python train.py --model="model that answers yes/no questions on an image's attributes" --dataset="rendered made-up planets" --train_examples=195000 --image_size=48 --crop_scale_min=1 --horizontal_flip=true --rotation_deg=5 --color_jitter=0.1 --questions_per_image=4 --encoder_arch="resnet_bottleneck" --encoder_norm="batchnorm" --encoder_activation="leaky_relu" --encoder_depths=[2, 3, 3] --encoder_kernel_size=3 --encoder_stem="deep" --encoder_avg_pool_shortcut=true --encoder_widths=[128, 256, 512] --fusion="prefix" --fusion_encoder_width=256 --fusion_encoder_layers=7 --fusion_encoder_norm="rmsnorm" --fusion_encoder_norm_position="pre" --fusion_encoder_activation="silu" --fusion_encoder_mlp_ratio=4 --fusion_encoder_head_dim=64 --fusion_encoder_fused_qkv=true --fusion_encoder_bias="none" --fusion_encoder_qk_norm=true --fusion_encoder_parallel_block=false --fusion_encoder_inner_norm=false --fusion_encoder_drop_path=0.05 --fusion_encoder_positions="rope" --fusion_encoder_connector="mlp" --init="kaiming_normal" --residual_init="none" --optimizer="adamw" --lr=0.0016 --beta1=0.9 --beta2=0.999 --eps=1e-08 --grad_clip=1.0 --steps=10800 --batch_size=128 --epochs=7.1 --lr_schedule="linear" --final_lr_fraction=0.01 --warmup_steps=540 --weight_decay=0.3
Rows from block 5 of the image encoder of a small model that answers yes/no questions on an image's attributes, named by matrix and row number. Rows with one number belong to one channel. Each number is 500 + 50 x the weight over its row's rms, rounded and kept within 0 to 999. All counts start at 0. Numbers have three digits each.
Before each channel's rows are labels from the 100 images, of 14976, where the channel reaches its highest value: "top examples" is what is common among them. Only what is clearly more common there than usual is listed. The data: rendered made-up planets.
# convs1: 3x3 conv, stride 2 (encoder.blocks.5.convs.1.weight, 128x128x3x3, each kernel summed), inputs 0-127
# convs2: expand pointwise conv (encoder.blocks.5.convs.2.weight, 512x128x1x1, transposed), outputs 0-127

top examples: desert world; full
convs1.96:426462505515529509536492483521438505495491563534521459545511463491520465460420480524516416533499473408510427548517435585517456442508527520522514468511543407540502507499507508502536407411444544391497524517405550429497424531466493425351528518515453525514366498418505540524461463569535361477505436424553356491531546469488511522480480513484451459457448451394567553528526452510517521433499
convs2.96:506468494450413463504491426452476547445456468524569473460565483443486510546510481434512520444449516488456460522452517527573494534482419681535478493477547453443545430539489514507490581497476528546488454501494487542484453413486430394533481428497527378466496418485581562538450488569522462491471540447477497522483475496583513505531495456453546544551516546432495448539469449504622419556538

top examples: desert world; lava world
convs1.92:476481479409417493483485443483493448448439450521460510446384504497395464473551463481486432487443433594520455500452539503511430502439427529418458553466445455444551459381456509528451566446367456493521537528471479545413481510561472443442503501492496453410490432509514470444513410453458410423455534525491453488426464415461442490503491510412397513494493514501455519454552527504475520436597
convs2.92:524504589526514539525515441479473514493577562535552538616595393581462420553499402447519495548494473435565466368499492574566468531532475434518499504522480518500549437543581447450439575552492479432484487515552651437545535443547538500548440457446533556530528498518459500531593577491525448462496452554449501471469532542471553535447511511483562480448561551550482436467483525517586528503513

top examples: rings; ocean world; lava world
convs1.29:430455548546458473488488480557409517457500552521531564539469548470379515420398486547512497430484449415496488526509510439439456459486521506507477457454554414470468508408494456429526405398378481481496480472425486436548437438445505520471501488518493548487412496401474551473498454515547518525492389423475489478495483416441497482496447525407466430435410414465535465537482445518466562401485
convs2.29:554485556510476502460491526500432457493385545431590550487556458518447527600492474491524467523548399442501556496494479562546587519506476523477426459620520538528513497475503470495423558441515449479477423524501469404500478396544486495468479573441566488457520497481498540529475518529555438436396430461512466512472474575508498543461496492416573505556494499516421446410382444443538446526564

top examples: glowing rim; cloud-covered world
convs1.44:544521476443508436479455617423487500465499591507457514484470471472475534469493464575541508521459380511575583512501445490535556554458448398458482545460426509437547478522583459473473491603549455467482458558571461511470546401522473460525531622552403424487566478464441449455514394523411518577534531531532549472424504549433448481553428491462484437514519456512454402467473519537481452537468
convs2.44:447525573486614490502424513546441521481636517500457528464467439517487520431466478471559499562458560497445462467608529474465582467487586423536461493532470442591471452515513516579509479480469509516513465461472398504584545460496554449538514488545562603406471522470488474502472452463550490437537473387512406520455529436471490594418462509598482495504495453520500467413571490445469602541525

top examples: glowing rim
convs1.69:433476464458437503503491509523470458455508471558558501523473522491467508495400430492565493528481440437524438517454451524545408485548508489597531481489599427443534486556573520419530387456468433502476486532454495422602468512505481438405511546555521481512359430458494502481514413490573461429603445414511402491490542524483487466481442587507401495433451480433534539482535500570439515438530
convs2.69:487445498513425486449523523434460514459468473446566498439553563489457539512537494517473540505592444436529535505428494562513507485437421581494427492548507451483578543512522479484345538487540500484477417520509427566474474438479530437511486626388482484420505397469551568544478460512514476459432495446468499474508475476516430471533416414483520496564479518470434478541454510468497502533490

top examples: glowing rim; rings
convs1.88:539423415447607543489545563396545514506558503506500499497605480444502463433498492499568438496454477504538456492502429508481490547523542410570527494529501463457574501550548469507465471525577501386483492518429520510544540497542471419345495552512349457504501506451502524466460470492457370549508571525447377540451517536503459501546432523516504429566526543410433475469512488504496448552453
convs2.88:437544485499466518556508468431524539464456469615450432460485461449465426470435500637539568422527524402521497527445530524492473462420496562407453514410430429453496493562524489494531437476424533587563485448504488542475500495493442437549508530471472448466536457545543584505524563542457455520530533534450560492502524456456439405513488456628525435556483502529529471609538436525521443480461

top examples: desert world; full
convs1.8:519619474452417510538522549497512510521535477593483500504432433590477549589490533579538556619538460509565522601493536679588526501483507547489492511508532484568574487473514523529482468502471568504538532539514544493478477565480503565542538582560571434436479536519478489487483471569494550482539497514612570468525522521472423543493561532500509611527492491541580576461633520512557477475529
convs2.8:488502531427474426418487492362474509493531449465513513496480488496473505399476508515526542481511496443440535454459502628464498583491340509527376418504575438507688480555489424468401483542561491491428461498573508516522499464524498457684528483498517502544504443492468521521499497499561459608448488525397501469508480448478545490520507573508406543491493488465503542506513490458510485504537

top examples: glowing rim; desert world
convs1.37:491543560541590535444477531402514396439505563472520459458579368467540479504478424570615529562450514480600486416442513579596431505485504468599557527481513529399554390528564432545470509522561572501496525447482558503561502563497474503474483552480470445555482401496442496532477497567473477566512547499533474551502564505506452485488481518556447576488513563520544539535585490517498453546444
convs2.37:471433526418403480515574527514444461596383506535577494517546590557576495483479519451458501482505497533515523491446505668462515492475452392577505538591501416454517561471531488505495500514568470413509449517529423473510472498438511454456534558484518496557560437513502487490450552499429443483523533513440502461513424429437451479487567545507394460522502425411427431462485565444463417442516

top examples: glowing rim
convs1.49:529502460457509520376522533471486369520536509443437452416495361416491516500482394488516479471385441494526515345402500427511472524519518485484482502537492514462503360477496514466497495526508476465462470499498430536455502397500505447483491474421464424444522388524458411495467415477488483552517541535482471491460521536511417401510420497486403441541545525513502489478436489520445466512471
convs2.49:474418534519536502462346635487486553623536494472458535524481504548654527514527416416539475566456605541477484493492577498529510494504496417471567509542467493491492599474570475491500509473480405445418473457479503522570491521521578536440502481480447559530481531461458473444487538439486421470581509494465404497433508473420442517473486520552471450492481475553489519442516629519571529460449

top examples: desert world; full
convs1.21:517476541503507546484557503427543499510495573496500428537452509463472490507551450474553455519469423571524407526539462501549454570510480461504493588508506509434502475515566545451485532533505495438488525546553498532542529454573464359362502514537416449504486449525463513537547393525487413455541597550473331515487487546559453485482420563419396456532566571523481521429485525558454429546546
convs2.21:405492559462561499528459469525495505458529546517486477538547433499429407552409487555513556519465488462488445489502570548505601508537540500488518435547492400453506457519556425522401523611427596502494525522534490549630554505419564507525468479409532486499568455551568536645498542484416431427433510500493525470476559431476516442429520560534511438417569468480466441483495466535473535457538

top examples: glowing rim; desert world
convs1.23:470473507523559459535460423439533500450398554525512467544560537510540398456500487501628472512466510508518439527482495521503465535438437493496540466528431545470601530584521465542454537470569501434517503419520549524460487518485477422374432553539451525572477495511439475501462455525483388431476508446520358499531531535515520516530423584595462422415499540504543539482622434583500478537535
convs2.23:439463465488401478576509491531381523486478410557475544471520537526533546453505563543492679555457506476517503561479508499549485478458537555518422495434522503506512489600582501396512455612471621448460518572571504586512522574492464488525482447417504453542472457527472574490532575492492481512474618492450467482531514459525458487587499541466417500515496516464490503669501491469532478462522

top examples: desert world; full
convs1.2:436530546547533548560550440559486560483505551555521421575477505515419549511471517508513508562553505472510497609594579616533491553516531529561516480515586455581481549403512471551497509437440574424537578538457560485528406520483427528403558484547495548449389532499496559534466519593577421470450488491563436550586527416463492546479515490422510484504503525496523582565566502472517522461523
convs2.2:446468514427482501509554405517526537468477495508511464485519437411412408561413520505472540483464481456501514524507479474534563477566555566512494473537460414541525427512485500590412609482523551542535469462460466528476529458502493475474483538520530451437473521494493525572456541560517459475425440459541566543417542527545442548422442515498532486519498539446491527587472395482543417494520

top examples: glowing rim; desert world
convs1.63:503512451453456482498509430473518501489432475553460515520429526458487433474548467506494361504431442563484445545481459483498451514476434513448436522513464540465518500526484522504463518513517439368495492499519493525468545494541496338324454517545429452509510484542550495531518390487485389377483516498494364452511478508537473479525396512452431368465492505521476485428552513501470474510558
convs2.63:492468545581524599495403469516421527565467455493587485520532557547532536457576488486559492458387517552412394555481548474530521503504510553494539571437540488473479501578565575441548536561477476523435516565508515546476526509491519521570510452436448494482483487505576470535512554526495420497518492481487434500577431494516457499615560504496428515477503505537471429511482543503441493519558

top examples: cracked ice world; full
convs1.98:470462503519562535532534516495432510491540582521576515558534502390466469425470507483498357411469492484473476502520457504438465501555563494562538527509531512499484532534530504525551498486535521364544551506467531502530517519523514362321515528483364528510509499483564544506528470507517326499521522507502324578496510527510550527522470506476426402528516499505515541509500502470532510537497
convs2.98:482494419511525484477528456502483606464517511501554433473477514494512441555471470456561487498446546507483431598431568579508526432419466579480505510428528419487467460547407526420492494516430488626480444385439418592489468474472474419472525448454455517466483503516561570534482524557474484449541481492471570504512531514498357453561521522503484588605521598502433432484536483519547534506580

top examples: glowing rim; rings; cloud-covered world
convs1.4:569465446475497477461502622455543490464488602430465452479474464460428494479468475519621494482444441451594481469469466501466404526452457417491518529443445464461609466506527459440467400564482534442490434468480523508426525451564461469474452610476441446463500494522459513492469460544448470506533509524456509404391552472428443492554465570460476437487424449508402421426513491584487491471437
convs2.4:503482518506453512586444516518454570491488485532461527505493488520597525508495472462529557491478484549511535467568594467468518454469496482474493481502408475499530536586644493430493483532487538487528495481573483434505461430520450503510556504522494479524464477473514502371475542462530443524490540506516410516415479452464466559455449477757442493483516511493538470478505426491523468538446

top examples: glowing rim
convs1.121:531527403423407551429559504442525436516482516513480481423390464519477508522556413468503478510417409565493489492430440488525474538518467497496496538513478520424578412533522551494475510535533444446410470542491440544463564431584487441511451524505484364449505413523545462506510374469473521420538547552478530455478484511542411426521422548450413447527481518511469502400505524524411464532551
convs2.121:463435462590506524515522509509437563543533555483550519565589512491529532577515515477448496553437477475532483461451609495551471480550485457520583544446490472428555539552539441480513527506531490415492484516553583539540549429473526549509571452456425515545458520560502389533537573567518453522596509552517416491489526435372504453481475526602473505436548489453438511420563547504582493472469